From a checkpoint of a small sound classifier: norm batchnorm.
Rows from block 9, named by matrix and row number. Each number is 128 + 32 x the weight over its row's rms, rounded and kept within 0 to 255. All counts start at 0. Numbers have three digits each. After the name is the row's rms in percent of the matrix's.
# conv: pointwise conv (model.blocks.9.conv.weight, 256x256x1), inputs 128-255
conv.75 090:149094070130107162110105138112106139132145112144148078109105181101188181151111081105109137169130102048137088143138131114094197084169122157104090147111149133087111133124169116082149131137117122155154111146141166125141123211110098148099061077149117097069139151137121127158087150144124133125129117149110127087099102176114182121176097183193159137090143146060098102195116103111099143169143
conv.76 093:089144087124061144065105146148127099094149073145133076110095104075137147114172145196147074129133129117100133120053036113115099096124082157118178170154133137099131127154107081120187127161138092132180166093112075106142126105110068097152137138131229140150166085138138119117149085149075111135128143082123082144099156113118139118158098143142114131111079131109136168158128110104173067135110
conv.77 093:144086167123160139114103147086139154147099165098072184097096171161171147084113147155120174195139137164117169156135114129121136159113123130173096158168170103047134146170083114076119101108160098151122106134151129072135132126171154148117166091119107156113105083139147093148116185124105130154128183099086157151145135181144136114127110141158102149185092083153104138099130110145174166114145
conv.78 110:131098092147114080164165145083118192112143111045106168139148128150123112102109127147073115112158122146060078120090112137165162062080143166111099117155128158104164108117126156168122169140117148105133137117046159120090100130098128095104101115164133163158110149176162130137150094107180140169144086175122196116102159146077119098107097120137156157130118154174152145114103125101180174042100
conv.79 091:122167141098137185115116087115059171065141162186126096157115111131122146119121174172120133171179176100155185087125126127145137114174109065108088110041132172104080140145078125210069176140167117097057138061149112147118121090092166143134110088044173102130111109184127149119124143065109152145122036103076125105123122124124149138152177123127205137131128091146145113109097089149145140102093
conv.81 098:115067186146140104154133174096126103114117116111157135137163210153123152151098169094121082139067076129102131129147155105109144094095148104143146152188071153152146098123097096123193132133114072134147099102152134109147182100111148127129122074115118105084148121112144106086200065079100092148157107108131123121111100127112080102144106188160112115098118184118105171153186118131116161138159
conv.82 094:134124125075127112114148043129140092161139118117067062139120159157142165089128121136189140171140107159141081152168122181150138146179082113078133117130130154074079151083107117102090130119067124156116138175075114169136140120131077111142104098127087115119160088074129179168159042114098121169180126198143113133089125098087117122117126157127075155119133114102191175124153082180100118103120
conv.83 095:172132137070154085118158142120119121113135092123162101147121098081170117174119187091067159105141107101107131102099133125160110088120161151134194109108107126167151110160131134138130118114101116138121153111146090113178135119135199152160102140091101184133137159130170132143133120088162107078141155173120095158127144184145199089095189101184149095133087166078101099190122177093141116183166
conv.84 111:172117158111091128116171131084117111167112196068106110092088111152068144153111111106212206102141101142080098152166098120124124123151171171087116182162125129105165126096195149140114123143110106107060140143113125100112099183133149159158109118128147216111080097137126105118093124156156115144153138119151141178126169169138138150129105129096175133080136123113117158162034073107135102123113
conv.85 092:139105096181177113127108109100118156157218110140168198086144148118147093104149080119068094108176094096170171137081202197101130175154201127161142154131149114157111110122163095123137121089126138087112108101076083138109166096164104132095069146155125163110166162149140119157136157097163089103148125205158139156105125148133099120127136078121184151179126144117101114095136098121155147113167
conv.86 099:124068051165175116165097098046160089132086092153106087148136131208128201100127118135129127134177178159131105094138082167161122120127114110084159123150172133138061146116113090128137184122119112090108101209148126131156090156104074099115113146195113151115103103120106138107150145117115131127153147155179145158186099118138120136157137084134111166117113104131220147140124090137099082163065
conv.87 107:164062164155146153078090087063134111109111123065186140084087095133104155178116133100112122150107103076151152134150198134081159100113148088146176058127102160132107116124147149141160106148138092122138155113165155123118106126106138180150129098128135136096127136092129165122146197097179113121122117120184163134214103097118186047164128165126142101190139119121125081118122141149085149112111
conv.88 108:133107107189097082062071128150071172072213162149163075124112100148078150035125120113120123189154139122080138134090164097079140084091142136152136115182137126149075127140163181119103167116150157124095148145145051144115148134076089125156136164074105087112074159149098132143179136161154136149158095132107157143162146106070150155116123169098175128109112125106069149148130093199118146114130
conv.89 094:200178115113145169105133177092147129142206114148177146141154135120135088146162095083174062191094103195159176146088155102098120126089155143202088068095148121108125113114157150175195132156128117103177134122153155118157135145102142109123100102130107101122140188103133083081145066157123154122211088115129123119189179115095146190153117096112123123141178131125084150067158096126124127096154
conv.90 101:100168128127154117113076105123105089084168130137137135122135126146146163071156124099120161101139084113135106131091182095089117134136187120116131102111172149134177147077133118170054106129155089107120105088096153139117098132149156172163151177123100195110085131136118053103066095136097109121166178115126107113056162090123138101118106149128136077150145143072070144062167169070098154125198
conv.91 102:181125189116117122138100120167166170158186061069179129047074192160165110125129184115125122105109171092097130143104109187106120096121209091062183134157132145107197106106037126150169140064163124096090114069118112105127145096136100141140174119118155151186124153167108109131147147138120107150135153102074172107129151097080139115118096108123090101087097115165081099171163090121122117142136
conv.92 092:144146122148170144183135134123055131051059105120161122101120213117189157087134123134164166075142157094168085105116145141100172127102097154090110092126151171118156151139133167108089231137074146128149133143124118164131155139157150143091146163121132148110155123200168185080113116160110168156173159154053111129150122135070133121155143155143117141165139159126148092114083165112121125105142
conv.93 101:097103164144121081132132167124159140093080129115098113107149184192166126164128099204103070219133108124127127090157137093139154135141142127135169155148137099159067103167162110121216147097182098118121112121139100122151146160119147158154134110108081216121125126143162184141115101084148108078129138130108066147184162097144126146103167150184107071119127144131120148117101114106095137131124
conv.94 101:111103124086165112183129122071128154165131077139109098082115106133150147154145119133096175162122159205093120203090128126126148101146163120092113107201091131162129096155094087082148173138128078071118113078118170127100159135119040136119166123117121127157078141101110086104130125121073067111146171125109162160074088135163101164124173098110169168075158106162119135106133115166141153143137
conv.95 098:187145103103105125142140147170072223112112124109174124108155104099114158090177069098119156093139155149085119152083169148095197122153104102106135153170128149127100154103100105111117139146146135142152169140099197120149142157143214137119115105143127184112109137146102142165118195127059158096133130118076109149140150099130106104153110081178135157111083119069102068121181077087173091111119
conv.96 112:108154083109136152163071092195131060108133222112093147122108144073156153132120169098197156108136164168113111110113135122179122143136106120181091121157057156111166096136120086181158136133141146102101118103205105079113111150166164127143130166165132123162124132067082153109086139116128071196186128144105167128089163132155187179122118144132105059107146127165091150157149048164137103136067
conv.97 108:159151112100174159068138097113112181106115100093183145150163103118094143158120137106112181103143074102067078164140116130088150121088151140159107207132083149123157107101182111187145116110143164136194130151108134079131116122109055099099087147129106112147127155153154164175090194175186100170164176073122151160040084134140167140135138113145173163074101063195135150146138116183132122078136
conv.98 098:166114135082173064091085123200098155069135135159123162102069115114090095089158067110141140155160089093092110110080183114145150106115134174177124180125178147142102158103141094155096109117150110138125049192161087128147106147136114084187161111090102118172112146105154142074189061149162130161182120139120175144164104190074176225173109129096123162170136150083148099106117141175114140182141
conv.99 093:098121176241142144125115078130151100167151137105127114169192205089152109093122117061131120131140096097136137139147134062118137154214168158141145122143126101125198119062129158184123165095120103140167146131092190118103117104142141104134217093153119144128136128148188147109112179131096145082115165098145096121106122153067186123163128108159133117186105103120153117115099099081153192138164
conv.100 092:067141150146128110086171085110151166135119111132110130153116139181177159118120115139084070140118158085151106141184031130124089067098151158132113187206142121187141124189148092113165213118150123160142078136110168149085151117138102169111186167143126136120108068100218144114108128158070165107197116120077144165158144106153176172147139153142201163112105158130122133150113156131098102080106
conv.101 106:124130163163121117110142119124104156132119129082206174149140129135120117105176131099115120090099156110134093075095127144115136139095167141129130092126087142116149142168117141144071128146136149122111166117082112141127178151152192120119172072100125188070122144137105135086150146135186112123139084146178145127116152201196139158148154102174128182171179133115171103115106145108105096080206
conv.102 102:118079110127148047128121090098177111096157119117147160151115186087114133104126159060124176124102115151071138091149127147109078150162168139120132088104177173120120128121116157118091138059136175120077127110112092107143118199131135139080076144084163119154106103113086129235113083093104174152118167136144145121088211182175091128091135066135110113141156086133155130166156102154142163069099
conv.103 102:111122093143099095143126133153115095139141179153158100139188163101141081156165108123126098083123186204118203045097086164130122088166133129094129110117125108083154095102093098143134092141155115125105101103157113141178109170143179198083136067105114128122158063153070174128078161113117098128149184121165097127125132133142101104128125113166154106066146131148090154130060173123125159134180
conv.104 098:140187120138206106163149126092164131082088152094123134124140111117097116196143144136139169142094164120149111079220160143138104171148175162146163127152105199103133121112124079058145102221132148193146142125107130108080194156182125172129105101102121145195098168143089132140101098077152093137112042126179136112095104085108149155165095128142134111167100113132126176044139085153121140137093
conv.105 100:113148126117088147139158159104229124118136114148181105144083169122176106117094115172178144121171097124105078109046134119199171094140100130142137147139132118157087168111075105111077084118110157059101166143128160186180173093168137156140045094104136091107108191155123147119162142168126117132168188092160121106163129105114121130125123080096105099081119112096111148108147148122118151136171
conv.106 101:148106159145180126118169150125147095199176173103147135104092124162129130139117126111146185185087104101091142141114132085178128156171099109158130113133125100147103106086152145170094143190118144139077131098149133099132062118120131148154122083163119135164125129113118155151155152075120132099147099206131163082130100127142159091176098085178102069137157078124146182130167133113124122047184
conv.108 110:165104086164083133088142125179106113148099155155090106160128108127106119084111124123162152112097212100136149163141112127066147119111124093121168146110097123101066104095146160122111084095135135089127137112061105102168185110154142101099090180120136091115099108160092217155140094098106139130143110106181134134114101157195127157132150199122115084134126058140105181150146134162089119140049
conv.109 099:145068109104123131169126117096081136050156091124086098142110148178167066128120074089114179124121125130124123066073160162164108158138111110052165130098120104138112100122147159132096101150141132162119143102170139174110155133163090146173122132130197159131123153120131113167144140108110137153112136152099065156101160097105182103145061113162139124125112157152185089114117083141096191090133
conv.110 113:069088123104104130163177158171126067157140150084158141193142128109146154112172126101175110099109135091064182169123126174130189159120075108122110088099160145098074116156108119130087126113135129104057127145085111178193133100125124124125100107154133129160096143116177081135158145105147107135158112119067164099076146115134107110184139126219146110043104123153141139146072188137180165132098
conv.111 085:143118136102100104123143100152136058099201114119179100060113120151133099130124126103096064127183102155094175159095190143128108128113103120120153108127193166100110144117084113149112088197132096155142131117196110131149149139150171147064118131100163112153146201154130175085163114081112147124146109125168133191114115086092142160089150084186143080130097117127145134171229078137087092162116
conv.112 092:142127161070112147108062171143122131127107126143127181111133125140124109154127114150054116115183100164089079174103096106105084129134140161130141149117131186150113163120142155085168084039183156128168137116139104139104137140225174192153124091117068105051090127072153183151125122149080115147150153116132119122112145148048081165136102154145131139134136152171138152085133151137164095112196
conv.113 108:184163160182134069080133160102154131155106149144089121083077153123147099111120090115105129122176187124113119164131130131167127105153171142183131101154135148085130167084064160103120086179142152174216115100073167091059099132126157110074185127124071139205095120166124130100128134123146169149150146126141130120085116097177139157141138219089208130150119115141108117139125147151165138141133
conv.114 091:133132147159099143132160115089096123075082088095162100170144133113166089110096125071130095112169174164113153132095155100098171144161127169163169125150129152130092167130160145124131113095152141172104129210104157073152107082134080141116080121143150141172103192090137131162165134086122103106124148142134094164127152097103152130074172168105121140120162089184130070154091165156169141069076
conv.115 109:167093111184137174120118123150093113139113142159134148110099169130136144162138134122158153050153137096069051108187143113136171124148134057108135086107129111149142128147135115187134106153082117146121092138149098072084052140145098115123090088102101161141159096121133128117173074115086041134078097124158131103088138113195179141120062176125100172172120091129125121152129111143102133107108
conv.116 083:123129156103147114125147197084102083092154133092104136223143119116080156152116136110145122183148104132169136181153135118115123133104144180150199148097126087152134101127110142143141115151141132151142147069124128141137116075123114073111170111151113155102162089075087095077121134145049073177085141071152139151156168191166076186135112128149167097087142116154162119146130101134126088167123
conv.117 095:151153218124108078171112169119056150117156163151116103105101123113162161144123170079156064147120154138107118100110081162193107168074142150121136120147177140123135136116125150127100153108231162063140150028155094144100160190187106139136135122162094112156096097167112092120096108167167127150145132093126103154124078133084128184100127170126163142140151121140088129086114196108109120144141
conv.118 089:115125071172169118119060085046120075074132143133147095202122154106101109148133069112143149078167082120153139180143144112114029132137153084159101093124144131109131138120074178138174127186136175196123123079125145165094161119112139114201097124087147076090093129108088145150154120098113138127133092084173145149163152117120150192144180191086101131077090123094147124151096157134111207103089
conv.119 107:160116069116092096134168082161103161103136089077117151131133151072064106074176119130132079245200164147058160151204132109078158103135168094135103081140120136145087160147153116145078138140100109130154170119110146074156099109123073109111084123093092139141133164145093083183106082109176158135136097149119194117193095147155153157163162168139121142112125127062060158161101100141099176099111
conv.120 094:123151154074130199143121179177126143119193145131167077110098156097180190148177154078157108117086173095110124123120133159137158101050106107124121181141162103149117108084108106084123156123121129195126084149157119135105173068125166128077133166103059115125150163162124105177049076110182114105150130129081116122128128157107148127153080111116113109131137138133139143108148142158147115148142
conv.121 098:071121054141099098100207179109172160089096117098159079102147088147128185163135102118136108105128137120083117143120133108072151125078122138039073107123127089116108095087102065123132153139103100155109097186093127079101113115121172119104154145136142119145080172138086128174177124168071098123151124133106150125089034143149131191048142109190116158149146118134140152148070126192184176050138
conv.122 111:044085110169169093131157120137094055122140076106156133091207126117100149147145156146118116108124118079145140094112129103127128219122125156082107116178110154092135107066136120124119108077133149100175143095129145179147136126104105129151139151157055090157117171155161166116108111171098113180049125136136140133094147156120153116170115104158157085122114107129109090151147137117045127113112
conv.123 104:101132124115067214143087104123115080154106091109171106116126090159141130158107164093077129121098074151167068117101194141184114189069181168080133166142112134182083123130156143145114106191128153142103174119144111077104155145160119105143136085089069076106087123169146101063075144116171058142124141087187135129161130121091192121113114116140104112102185147088097175154113123127185222167130
conv.124 089:101101100142068118122131127117127148093128123118120156138080152129158095189097103098168113149124176149108140139148139112114106108152076123129108117153168109103109140117091128139148139131104188101150112091114084147171167172142209151164102073176177128164064129089156127147127159136111113170123115186134125092098130094114165097146135122165096136178151099176127130165093147157166123086134
conv.126 106:061125148113169118088102135145127111119028105182113122118125158129111172119137111109119143112117129168133125141109179165080121125150187165137093107109138123155125142139072169099098123164078143129135165165068149102151108180068129155151121131130111193136125158071124110166163110140092115145143152161181117122142134168136085150102148141143166115200139162132119141115089112180159087095088
conv.127 108:110207147095094127158100167106105164117082075123126100087133101154081121080110103127079133142112128119163113063127122120043101122158165056066093111116128130132117114082163116215091160227099075114108130088130142096076139083124139125151189094129130167140113158133125129130092160155180090181157140189111113114118135116167074098146137168126105091170146093206127136144152090111100148112152
conv.128 101:134120062135100079120178104045130128139079131068129108177148116100122154117096179119156130189087109161117089168050149118142091171109111120129182186154102159077169148126105112123120174124103184091147088128174147124116130097138131157142115169147128135133173121125158088119073135090114127145159098158164074153102115107105153137120119149141153163166071128091069153082126172092145113084137
conv.130 103:170169109140184153088103128104171134215150116150130141123113151088199126111094121152110129168104122082133142149099144133121127134079133162117139060206153126114155166139120060101140150104168096096187099092114129130086200121153154224113169180189146164159100180125156165095105121144144137152148109159069106107112086126131133119119100147160148156101123189136109121151096086092127163161091
conv.131 099:143074155132184140095101119128109114138195101115098154142174108125135141059127135170145179061057128140143211211116188122208062128165140197157116159126125083185156130108098175148116102110147127089104209136161146071163158138071152148148113186133141133105055150075155149169086095105155141144154126127120110140101119136133076118089073145152161075168089108122093125043133101151154178145129
conv.132 101:113154110185119163172101129115118105115125117102198174102106153041119185186157170102135129119113138173147137140124172120129073138160175102150123148077150115148150154113164167110157134135144179139089149090138157166151141086134154075109176133122146123093070147174137106077152134193145159151172163087124096106141160080131114135194120190084110143138127117145149103165149132109111101104075
conv.133 097:173150103094119113103145147040138159114169149158098111096151209199134150087126144143136126136156128131092117121076102078152066108166119116106096097138087202158081149086124127132135122148132167185170104103134112099089102124148124143164124086143159058140117117064101120164098184140181212109141088182150123144154133098131111102152160089113125075139134158045182066140076117158177112088147
conv.134 110:099128113103098171123171147159138177159147177176124080114098047129110110050117134120139150145092076108093168116066144155102101119168166117118139146127173122127133161140143118130100113149175137107114099119122142094118128138139106134151165109139132164158122134092085118170094155175100145090072070149127182182083141127133120065105120146100105149074158113116102129095190103117163120157046
conv.135 113:131165220112087102122168145171112057176153163115152086137137050155179140126183121109062101126124057106146134125134092093157152133096156102212090195191087104168159109090070097089090132076145074098146128160176147119084125126147148092123102103085101147124175158125093143124114090137178157085146127160126095133109158110136159142094120124085114139097154104086162087092121183194129109074135
conv.136 097:103150173168135140108155122128084108112194150170100137122126159108089147090092173087177140117103102199118162118088144138121100160086161111111109107097175146127148125098124111068163185097138119102137184154175140108095188110122098136131103152057135156112102149151110118096102122135145114094089169105074135169138114137130145137122167147150128148146117110099130161147156092123118093088116
conv.137 107:096111079120121144205143160124124085151051152116170139195081148138144136144125116094086113178093125122116150123128070141176079138123143190143136136154132107179170128123201112111114150075126129139167115103097151147052128062122117158110087038109170071084120205192188153162124131113148172139155188115109140114094147125149188134099160114116130154153168092121138082126060111123139090109120
conv.138 099:080112117148090152113171101175138103168132135098167119149136104155200161155090176191142058161135071126101167133111092120147130108132130079099151144208135128124179094121156157094148091124104119133140097157172167126134134142159195139121142098089113128162152158167123162097113114082120081177174086148200090128098105207152135112110171091166180088113116111090181092167088152111130149141210
conv.139 101:210108162094154071171138117169132148108161120104121165101092141154155044131070148106100147102193131205099184087060142113134155085100175144143148143123170092138143108153112176147110116127123114174155154107127098146139115105154096107135115159104068090146142099096146142127170093118117117135136097146108061143161070125165128113127121144235110132096112095092149128118083134152139113140078
conv.140 108:164136145058070093115111165085104169084184129145123150162131113095098109088124064158130137146116150174073141140130150085155053122109147154174151123115140136111105102142130183116182110167137099104126135066117210164135148136134136204146103178173129133134093098150076134104152143095111160145108055163125139142138169076094209083120125087162178114198146134140066120165165057136170136112036
conv.142 106:105147119169104153147133143121131128051186094195137094104093118121159177124164100157178125218159161162165137125119148157131087079156111133087109121176163128112098132121097125050159127039160140112128186158170133100122121085119142121161120144159088107108177141146138191170125158145162190131185173124147158080144087133167146131089139100124160089116050168147145116158155134116107147102063
conv.143 104:111127087206118147147126092204104095119144124144124085155162124136126120124137122137126159130152122114028114128112106162105131099134098136097142142113139119133119124057213137179129150127080144127197119116136147161098137094152201154158143136159131126107114098141124133114131152207165154132125107121189168133175139089146188125159142192142068065084157132029161123122134101097125160074098
conv.144 115:094143140149100137115147119135088121214081174071084137145134099183130125136158133125136137077122118106117175116077112075126124074086155160159159111106088102173075121087174109151069144143164097123097152130084108156104129122160164175109176132088181125146172167129164162082145133119065124103116122085163116172144164184165151123149129108130110114110133149097195143128065137115096079112132
conv.145 092:190116141153181121169119167121189114148142119093118110114153147189160140129116128142057154164154181119100141153141139091126150144097165234170105111092135129154085135121119112117134113120159120146177190112151133120152113145086095122092122093082125097118180207146105148094115105163096156200135118078111135220099161142059128139119117153131098101055136076090143148125176159110124170092144
conv.146 092:136146099098101158152066117127158102205186115115143104116119129136103117107121150098068144079130085169141097120094150137133170096097178119125125128136132177135100138114142157151147112117180198126126120151052149134168118133094134082107084149086151036102127201096100120098087149131095195148126120115098114155150136145162085155120123188150114122100079119132150098167140168085172103121141
conv.147 095:150139070066106142168196073173137142079192104154086104151154165150126162112107145131095118119135120167127152111146115137153109080033202107142113158061170138095089144101201071128150156127175109185131161106107185165129128127148122134148132121121111120106128147054175103125115146180099123156141138191180113174078141077201143073103142137142115161140204118119072103137130094130149137130107
conv.148 099:142120097104142099053119108159173124098175137159174070118139136116141111114102160123171090143177183141160152124095105071147095175088113149027107138133140161166089072076148137083112186146094122142107088144184122091112135113144111131121132099147123162108092116099170124107114133096152101147171134131090175110103187135140117116093103086160151215125155115125125129120125118052130140132128
conv.149 093:162178116117187166120093146112152138080130148171070116101089115132162106169153143068157056118144080140103113167171079151089104070052160116110126074112114110093147153119181154113109153103123146126106124099139128156131094143156125187166141162135085130127125155141154155109130110123159093117131128141154178156173111141069175096125102118164143087086189179101133186137134154105153095157123
conv.151 094:161116164120156138120129111092096141098161163133134112149126143159158130097137140052128067125130128143110127119138073126123095224141126134157188134097119133092060128107145094130184115107118139110099091129116141137060114117134099174116073172222156124156119145129092136101148110121104075134084085157100194138162099125132167115138084045121125036104163119149153150070164138122079105123073
conv.153 105:184110126151169116139138114057139110106138078091171153129122127129137154122158127128119078121101085124139085105144127178084105120146151101092133161107124096105097108121173085154113117110114174112120104062120169093075121065076133110081129089137154117102130116126145090147100127059123084112156094107178174139099097155071153160152129165112143142112092180123122154194102154115159087117180
conv.154 118:190156142212152068145139095097173145127198101134116143162145127124145092138119116139081109138125139103121151117098087142165111186088095145135142168139158160127091125163123114101156169147095185092139072104113072129074113076139124196132151149112150164138126102114139125090111148164138138122147115133160167074101137094174143133118120150027127138121086103128140106091216143123131111141114
conv.155 098:127116162090142166161156169181150150141150125115181136140131190160116116118160167075199160166097157135169073101123177136145114128141138172162161089146171100109206141091072178119096137185149169083150160156094127086100103130143098091112130169166134109129089144137143102130139102116100111121137083086126138166165182054127120150149133153134132163139091159129136167145174129142098103175069
conv.156 094:065090089135154078081112121129046120165142172103101087201063104134145144155155073075106157125068116169152083152132156122085105138183091123134146133135184099135128118172115118123105121103153105109123176132131135167141143162100152078087126108174127153139116091114169130169110146112128122161154123195160129195144112127080101110174164138115173167123152103140114165150161170114162124110142
conv.157 113:052125182160084119142178153105171123067215059136059183105124126118156148197142134073099118115107168147148143067142153171126169112091069104133079065113173139140109129146111100098161097143070083120105117124108178080130160158138140148138167109123158127088076129125098096066145120137116103110081119112111183067110120171179142154151117155154138105133195090104121101169147204120113153119099
conv.158 106:144115104178050079115111136120148102167165190151116124146127085120093165065126104118149212155180122092111152174113165174185060137146086137102063091165135164139156091137166147108168139147139164111189155158097119104129110110119163089118122146121147148112174149205182140129093120101212141121156092119094113135061104165085174146085121087163119153134145143078134159089133121103080185155109
conv.159 096:077148085136129087183077108112125102128178093139081137138142152155124123158121079113163086109168161148157084127120114114144125170115125137074080079103146154120111106149130138150121142068203124173126162162164162142117153176191173075093142151142102095097078157148113147020107083133132109081127097107124098118133140108156115074054144104167163134121155097163153132116155158108146100122103
conv.160 091:099086095100140123100130199082113145117131116168138136097156113111143177189095186103105146109166074157133084107164153089052188171140169132143099120106158128114121098106128121128092166163132105083126172074129083098162110090081185081101128157142149102151155117210135127117115153161118161109081156142150128169110091124137105093110154164152117114150150043115096091117168178104152105175083
conv.162 092:193119050155126118077114159138109153108143166148165046123084111143181106144121099110103138107117166106173134149146121074133089103137106129100069176102137165148089134121124123163119135115145127120148148136127152158126115148150238093167135175143170162150102104128110100123190150134112117119112136142165141092092126115074110087096144125109062143109101091151131139123119127116144136164149
conv.163 107:133130068111114151159083141175144143155106118072093116197143140141111151126120110149141122127151129156094081125133108117103155068129139093132099179141176090167099056124170082185178147149089164143144129143124191109047091128132181139127175137138168136124143098062124136156141152085104195119172102137182144160127063158108129125058138093134164107125092169143152144100081169159173099115154
conv.164 096:152127173144182133176155082150139113175097091158113145094060123160131128159166139075097166118138141138112143165119156141040162160136179091128145106041175145126131164148106119216150146101082124097154069080131120125152143126176186136134180149177153255114110094104061147106127116153132081110096124101142127061130123155156141125147132100073119141130138074138093134165155162151170080091179
conv.165 105:082149083108130080116106120129101178094142141136169162168100109128123062132158186129152123098154120075206162145117186119116100122116092129048135105120128087145157134067192131148144080117121143115097090135102113148144108138181118082163193130145177076116178151101161098147155102140078105121135075134115124116128121088091137164154143118216144190155123110121112119137203096089097130123192
conv.166 105:096134076084086109131172075197124165108126087132125142097163095084173121100140177230093095109104147142077171139165138154119104078113173169154113144072082119106118134126140091138151141128168131171109137127168066096111203141124148126087138142138104124133103163072143139095129099095233075152072184168140095175093137095136115161101105148122102146115142104109102166150143131112119106069123
conv.167 094:172135142144130095188118069113114069063123140110162105182084118142130147105137107122183051172107147094095189133041142191148126098168145099131099162140162143168097099108120130189123071126078096106092188152177083102140112172124145187138118130107100193138115168128073125152141137148160153130144123154099149141100182119143134160166132120148162145135117161168077136137142185141150122156148
conv.168 097:125133122197234118168067127110138117145212156128112165143115144162173151074099059071162102080141158124125123140101137127191113141161159134059104104055125109117142134087094158090091116140152069165056206115162112169177113126203086130077046164123060133136096133127193077155139103114134157112135064148108118166108116112123139105127097151161118123103123132158105120145120120134064118075092
conv.169 095:106130184169098114079104195150134064167126132199123193116101164118109095105136106197115081154131105141050132130124118119060183123170151188097166072106153145115142124123131133110139164087130118107090096092086162115138159150077120107167147196131115102192173111147145096087103141142134210183163092118080112158099144123131181122224132100104139099112108137118123118145159076154069111125018
conv.170 102:173104130134059116092094098107098149192182204132156154142235131153093045136160110162117166121150145134095122112196086147169107147133154122155064097158095164134081191140115182073186130167141114122150117133142109099048181094089157129154081147179109164132196150099058123099138119183116137141101118154142080132105122135138117115160128155157115168153146098153157115057137171149111167141178
conv.171 113:205118120122073147086124161092180096103088157147122152128166156190127140116100173178175135119135102150100094170105190088188160161084141166124177115117177154134141106149101175090186154102036147160103130116078085159105154117103190187090130169176131115115143076093160085089098099110092170127115203081157138127100173117113092121115056145110167193175108129136086147158095128122112085149161
conv.172 106:140163157144200102092117161087163153091155126149117193133142147145149074127158133157162166151154181143170159132102135084109117131130172124119108110155099111162084092115108076166057121099093111123150128140127210132153133091149115123086101022090100066108116162122128149168124168088144133109108074102165166123181132124134125135151067113093132127075072093129118111125139187083083079174162
conv.173 097:177172148167116090127118062101111149088158240131155076116124111125145093141138103114110141183122157153151070125078137097089219120116133102117104106163155180100116091125126122088143123137095136168109097111086091121093088112132103084109083109149041107148143097084137112152141103098133172147120175089132137069100111094137142084254167130161093140108115122172136163115095155136158142111089
conv.174 098:146124130090132137127147106097168124154141162152130141161079167107069130116126151131221068158135123166153142128136060139071109153110103092146142170137120120161088107138118072123089128119134110100125086118115151104185165124062071168139142129093125126133086073125163115183183117056140122165146148087099123113061160176153082140133110157137141120127142118132156162115145082091169075145122
conv.175 097:126091123093116099166142063118139139120167085158195117154114129146193156098133213099108081114107132111128139126070127242115114145097124105166128101144140106136148115133047163139111130155131133129150086115155147136071121151132100118122148119109129072087123153117154125099137163088195138206108162119141112198080102132108123126136191137124130141149113128166153181166131184078136058113121
conv.176 099:150176115161152111116145126120146132168091123182146086136120093155091153168157128142143147107152099170164145138186084158173103121091201115118094172172166203127117167174134162147144119112139165159136177122170175121158156079198183174145085094157123120121174203195117073147102164173104038149102113103159130117141159136147109090119100129152131140151148136120114088087109134154092181166089
conv.177 098:146098164087123106181099105113125098120167192080149121125151127149092155137124147126108102087155079100150170139082100108131109153108140076112097085141122111086089160184154026074135081167098127088113150195131103127148063132155196113111127115117141161096148122121144115086114142164163210149122120111150101155143176111149161130136090100168196115180115111148141146132132125155194103126125
conv.179 088:145152124165085116161074115105086118154112085111164128065138108094166148183144145128133114145148105111128095127089183122050103103113120175122124127168198131175159151110179130139125153178169104130097106184196125162111196129119115122086134109092115096159144171093149131092107103079078107160125101141155102164099190136145125120129117123159152186102119101108114155106144158089106122154101
conv.180 096:088141121140148121151180039130142097125114114147095131160047116114080113138137150088140151151099115067112092127108134099156123134127156119096127105156138179135179141121126076147145111102113171151208053033135133130116083113131130137148045116088166143132086140122119162134093100138080080175151082142148129115149098103152182116104128134070058149158153149095148090123156124117114133126104
conv.181 095:087157154161152062101125159144079093138137153099101082100125102120133090090106130123121105101153164111093138129161084089157130154092137106096146121077118192128134109086137129155073110157118157131069147129129132181136122079156125155114152126146175110110109161136161179178158102134160095143175150084120173146139103069125107143169199064098140151109111161105110190121224190101118159145141
conv.182 087:155162091111125152097059099054081147117146167174175104092118102129079121182113103106139131161108093109090191105106145147157131177089169163109168135117203100170090140127133141149138112152116137126121114090139106108128091133136089152164104101101200133132096114199086079109103095139134123156159127129158135121123130163152118163143171125165163121155142203100112138152121155114184129160141
conv.183 099:163150121083120111109184150153172096168130143172102127064124141100172080152159106110143146119143143141132104109130134129158079074139135133063094116149137125131124123107130181058182136131084186148132143164096102089155193072078128155161129115150079091149128095084121122151112120084106119182123199133111115167119145096114149101158115186098094110127107151161105101149134105114125226162044
conv.184 116:100172136090083135129090065160109113154164119132075172104177118106152149147099165135073128118140122113162154138136156122177157097162086152126128117191157104173151142113092179108159097133165128070145188113168101168133140101119138120126124143142115163175156111146096108120135110152139145115099155139117129097101111130148131064115100109142096111111160139111145104111200097090129153128128
conv.185 106:137130072129171109179158156112139108117161099071189107133113139131107092070176082166119107139138077133086172133074113146152087170123170121099070145112184236106121088075143153086071118111173115116157161102144112134135105120118141132134127123139131195163175081084142146111157154145132101064159135125145228126098130136133082084076183098125130109109126152103165151124088143149143144173127
conv.186 104:112127113157140147166100141132145166163197142151137126081192115146186170094161099102144120175107125127122151157120112058134123148129150140097195103112140120070125103132153127145082110161118127111130200156178069101075142117162098180166083103140162156146118169142081133135121109078085113093059086114152143111115159124172146085119059164130105141126129170092108163128146173138166155117140
conv.188 094:112128117157156123108140076160140067133111107114125143125150158135162092156176120110115161090168102114120083156131152138168109179078150143149136150103093146159133115143151043164149105145143114191121108129139112073127126145045161056098155146147164167113126114069104106161134091095095138088111069100186079099123100119106133143076169103146139171094096137132137098127133250138159101092125
conv.189 095:142130171126090137161108106069226084093155095081076096149112111165167113130159170155122159074161151097174155185129153062161153199127177065165118146093095099108129098145113146172104115157128112135167160125111165115121200111105101101146148137135098100152104099174162110103142137112114158145128132160188084174063150071128151154085199133157138109158152096125143090132182156148118106130091
conv.191 099:155123183108142111101217134160054122140138087078118110138165124101118133151129146142125104168127104152117144069060133128150111156108119107141080151110142089068116120137120125129128122153140141117118118068093098169124083115106176151081160101158147116097176129148140147103124092146153099139083147126143174184158127096140183136120140091145092103135188158121100185087150081109136081073155